config.toml
encoder_bias = "all"
encoder_inner_norm = false
encoder_wave_strides = [5, 4, 4, 2]
encoder_subsampling = 2
loss = "mse"
decoder_block = "plain"
beta2 = 0.95
Rows from block 2 of the decoder of a small waveform VAE, named by matrix and row number. Each number is 128 + 24 x the weight over its row's rms, rounded and kept within 0 to 255. All counts start at 0. Numbers have three digits each.
After each channel's rows are labels from the 100 clips, of 14976, where the channel reaches its highest value: "responds to" is what is common among them. Only what is clearly more common there than usual is listed. The data: simulated sounds of rotating machines with and without faults.
# conv: width-7 conv (decoder.decb.0.0.conv.weight, 192x192x7, each kernel summed), inputs 78-116

conv.32:136099110130109109125139124143161145147168118145137090118155172104108140137113141158124105135133144134154068139143138
responds to: thin (high-pass); turbine

conv.144:093162117157144137142122142152101163083129133142132136128096136131139139128111132186141139047124128125088098156115066
responds to: text has "room"; text has "reverberant"; piston engine

conv.87:137117090125122163114157135112145068098110114118131107132136147123162129166148130118173157103148117113140211120131148
responds to: muffled (low-pass); piston engine

conv.37:143126114088124182136134129004144110101116107140160139169144168116141124128140115087108116100175120096132115121127125
responds to: pump

conv.186:144116117122121149133159107076120115070132094130136111110141135110122141146147132125187114041156133120127155123162117
responds to: piston engine; muffled (low-pass)

conv.182:165099102111139135131152091049136135131121111092130115116143120127128124139178132123193129072169140131107106107138124
responds to: compressor; state: normal; speed: slow

conv.143:145123131099135170107124137143151123077110131097148146142134124139147127150146111093080142116161115099149118094152131
responds to: muffled (low-pass)

conv.149:129099139082130156119125149102134147124120154129137160140081104195165113161149107173112148118151135120141093109135096
responds to: compressor

conv.157:100136099170121098149102168107125130117109097114123091158133146096127093133127150147134141050113147121117136079113120
responds to: slowing down; piston engine

conv.168:149109116142133131095139118133122121184106170097101126114120100105177115117183141127141160171125109124074126098117113
responds to: piston engine

conv.29:161118132110129151101141103183142151047128100123123141127158114124117138132124111088135121046132108088115099143154132
responds to: speed: fast; piston engine

conv.101:129151141099138170126117126125151144122121131137147145142116151162098136108105123021143121137129127129112095161117161
responds to: electric motor

conv.59:088156094129129132139116168133109192130117119110135110152135152125144127108113142112090146118104127109126034114116134
responds to: turbine

conv.124:146131125141127125139156121130148105161154096161129069135185152130151132138146160170141122122137121113122144146106087
responds to: conveyor

conv.35:133137132133123132143104131133135064170119110121124116154167150123095112122134127086113121157138149121150218100132086
responds to: electric motor; imbalance; machine: compressor

conv.164:115115092119134168081144144105122119094131121077085099111136127141165136116132145103140157086128121117164185109130155
responds to: muffled (low-pass); pump

conv.125:134133098132143133133126148098149189144114136125113108158115153086160099117144152138116141119112118126120030102086091
responds to: text has "speed"; turbine

conv.63:120117125139123128133117115092115140123114116115140106124158144103093100108138114192060111136156145135126077112118121
responds to: electric motor; imbalance

conv.69:114129164120134087141130126181102131101154134142134166113110093181117158143090118163097104100135119110117136161174123
responds to: piston engine; text has "room"; text has "reverberant"

conv.141:172105129107127123136126094114146081158151103121109102106153091110093116132172116089110128169132122150136201076138156
responds to: electric motor

conv.112:170099129112133154111138097109156134129106144129138111133130114086158114131146126163177139124153137118093097153126052
responds to: piston engine

conv.173:135107138132131119139136127116111156159125139134116125113138098166117091139182144118124155170149120141135051102139163
responds to: pump

conv.105:147116169102118115128107097112140133134135094130132169127148121157075138154117093156118089139118151094088107122168091
responds to: quiet level; electric motor

conv.159:143086105091112148160113141072135134126139112126105101120081109087134113136175146146146141084132152166125118055122132
responds to: conveyor; thin (high-pass)

conv.177:168113117120153160110162102083133152145116147103114127108120096124163126122193140141162166130140106135092085107106123
responds to: conveyor

conv.166:121112092132123128140114160088152133166095121085105122157130157097159119149147125115099143127122134111156140064143153
responds to: electric motor; piston engine

conv.55:127158128114151162138150132097131151158117127137135131144143138113120128119148120132136154158133119123098080149125133
responds to: electric motor; piston engine

conv.93:141125124132143121149130112147147142122153097124123098118148128110089143096140137129066127110172127118126077100110130
responds to: electric motor

conv.118:161135152128111148129165093165116115156128143146149146100163106144127146160175124141161133145115112129136164178172172
responds to: conveyor

conv.12:128138135140114122145119137120131116158153140118154085160183136073150097139151154153129117156099115150144160111109048
responds to: electric motor

conv.15:088155124150120102155106141142111138154124104143122131138110157132064121115069145178136117144112163125089090152124096
responds to: turbine

conv.26:140106131102126139143108123123150102111119117134111139144117137088082087127128163154172122140120161134103191116128101
responds to: compressor; piston engine

conv.16:070165118159121132153120167123099100114095130149160125163117168143140120134088150144162127107142150125144179168123106
responds to: muffled (low-pass); pump

conv.75:135126161086113177161110137154127081074133115154140136135136103156102117155142127119111124118118138135144219108156116
responds to: muffled (low-pass); reverberation; text has "room"; text has "reverberant"

conv.172:137104095141144114093152133109133108174121151101111097129126133104163122135160150135110158198102108118149166099117126
responds to: reverberation; text has "room"; text has "reverberant"

conv.142:160105119102140146123149100115147104138105100128117142133141123127109110134156135091178138099184136109092118129154134
responds to: quiet level; conveyor; rattle; text has "thin"

conv.165:138129122112119181113138108148139147098111128115140120113150166070132154109124147191053092156126138114107101147130054
responds to: electric motor

conv.6:149104136078107170094111136001148138131153157141081128127136132144158130141117134101155124110137129118137114140152145
responds to: electric motor

conv.2:143120130138116087117132131085132078185135101151108107126155141147094115123173136182119123166127123117121166115130092
responds to: text has "room"; text has "reverberant"; electric motor

conv.174:142116118125125133104139127100121130172105162122107126126131110095192115119181153139109156152139102129111121093123113
responds to: piston engine; compressor

conv.129:126134109156122113116135120250126128136162152149106084095138129099103133087133165172105155157126113139121151138103147
responds to: electric motor

conv.77:114115137095121158151106146185122133106141131159135113140101111156102099159161094172063133165165134148133094075145136
responds to: electric motor

conv.178:152092129128136124112157099095137140143153144152113098107159109111152123130176169184126147124153106124129072133149125
responds to: conveyor

conv.13:128124140082134203161130135091136170072143099114131120136142131144096095129171149115116117080112138143146095099124112
responds to: muffled (low-pass); gearbox; pump

conv.184:111147137131137137142115136114105131145132112116120137120145133136090124107133123143088122136200134143154095117118139
responds to: compressor

conv.131:114132138152127089125121138153106102159128128146111133118111113175134108129105140091226133134120141149117169135108130
responds to: compressor

conv.160:080137109133121139130125165069103135157103121101124126146105148140155134136122141138144131101137150108155112126145115
responds to: conveyor

conv.175:155103103090143200094148122070151120086119138114116097137171135117158101124162144109120150104111111128157186105117161
responds to: muffled (low-pass); piston engine

conv.94:159100125104135120122138104125154159095175137128119112093108110090145146128120141148123117120115112170120100118116141
responds to: conveyor; speed: slow

conv.82:121128124140138089140119141103146121114163123128121117124100150077125142102082132095115109121133133166137133122097152
responds to: speed: slow; conveyor

conv.79:115160130175110067127117131220112100188139146136129163117118138120112150144085121128137109168156129117143129149138139
responds to: speed: slow; piston engine

conv.45:159122126113113166085116114255154130101125109118126118103129128134104135102135092148124118116150145116130111154130088
responds to: piston engine

conv.23:125123134134141119117125118110128192122134110097123084133182127108103102108115156124169141080136138133119012129108139
responds to: turbine

conv.139:156104148082146141097118115093153100122145132114098150119109122117136134095129113082066113153129109134127178102121146
responds to: speed: slow; conveyor

conv.146:146121143144146092132169090127112110144148125119145150092112113177152172165143118137171109098158111128143143169164117
responds to: quiet level; piston engine

conv.95:129123146157126085128138103131126151135139113121152098104170133163087131119111119079169109112163130145186069157151192
responds to: quiet level; piston engine

conv.134:146120148111110134079136126131142118171118140121124151142162108115169141138146119089102135187115097109127131133170124
responds to: imbalance

conv.60:146131135120134122104133118179104114162123144099088180101097084152148138118157119111123139158132101117081123099132116
responds to: compressor

conv.189:129132142127133125140117129083121127130131126126122134142135131141126130128137125114115120100215135126147090103130153
responds to: compressor; piston engine

conv.97:136135138118145140147093141106132143090140138144115115180171145097107078118119143118075119091119123108121144092104102
responds to: muffled (low-pass)

conv.150:134106124144160081137115134123139085188149119121110103125085128137121108118142142180163126148148159144100184099097060
responds to: compressor; electric motor

conv.8:162099110122129144115155115099148159136113143104125117130157119106171118173172146101140160138096095124164111099143162
responds to: conveyor; speed: slow

conv.104:144134077130149129121143133072152161109131090111104113153111177098139099159128118156155159076137123107111084103089094
responds to: speed: slow; conveyor

conv.147:100137152145132124156076142072086120140105136128124146147090103101096089114142141139102124120119162147084149084107070
responds to: reverberation; text has "room"; text has "reverberant"

conv.3:168102120089126166134143113236159150110127129145131128147147132117144137145153147095080135148145108102116090149171144
responds to: piston engine

conv.102:145148124127147103161121132050131113157125099138098165149089127084101116105132130118110138130142124097059124095081095
responds to: conveyor

conv.155:111132154105146153180130140193137160117152161140155113135113115172125116175150141160079139172141138164150093101120077
responds to: electric motor

conv.135:104132131135110102111111131096108072166136088145124092130180142115101109112127151139173106156133154142095206142130106
responds to: reverberation; electric motor

conv.107:163121128092126182145136111170150185053147116127148099131162127111128099139147131073130129075113105143161067119124148
responds to: reverberation; text has "room"; text has "reverberant"

conv.24:160129158070140186125117098152147140055128108128126175114117122149083147120123118141121098096110139118090150140136097
responds to: reverberation; text has "room"; text has "reverberant"; pump

conv.49:100129135120133132154102153177128121121147121148143130144093131117112114109104133105067106155085138155127173116135104
responds to: reverberation; text has "room"; text has "reverberant"

conv.10:137132139126138143109110123141136059107134120100102152136127133084119149102122130126079109131131123092083221102123097
responds to: muffled (low-pass)

conv.121:106146097170118101128118159129116087142097141126126126163126156093156107161113119138142133122161133102114168112117081
responds to: muffled (low-pass); electric motor

conv.19:156104105149124104149143114088131113181130124121112112115108120102111124143182138203141137136153137130085112071129063
responds to: compressor

conv.163:135096108120126133200121143057150118174117129121164094156122124101141103180175157132118142147136141159159118084155136
responds to: speed: slow; compressor

conv.126:143155154114117167110109154106147131127124166137117145121089114117143144116138133056116142140121112116143105138091101
responds to: electric motor

conv.127:106126116163117081152127150123131096176126147142155104151137157168114102158114142041173146175128135143222178129135198
responds to: electric motor

conv.40:115139110146112123144146123128110144147106108128159108129145149149101132143137123145172134117136157116153078146142129
responds to: speed: slow; conveyor

conv.22:150093135104100139121129119127141152144130136135146110135170128152124125150134120114153108135161145113162082138181124
responds to: piston engine

conv.90:162104151091150164112132101103133160113138128110088170112121101137116130111153117106111117136093109116096112110150131
responds to: conveyor

conv.191:158113124102126184117136114131145095133108150140130127125135121151148113137166109128151143162087121117123214134130109
responds to: muffled (low-pass); compressor

conv.145:112144143147126096137113135127108172158132135139141137134118115178134113145100107094179124131106154149155059139129132
responds to: turbine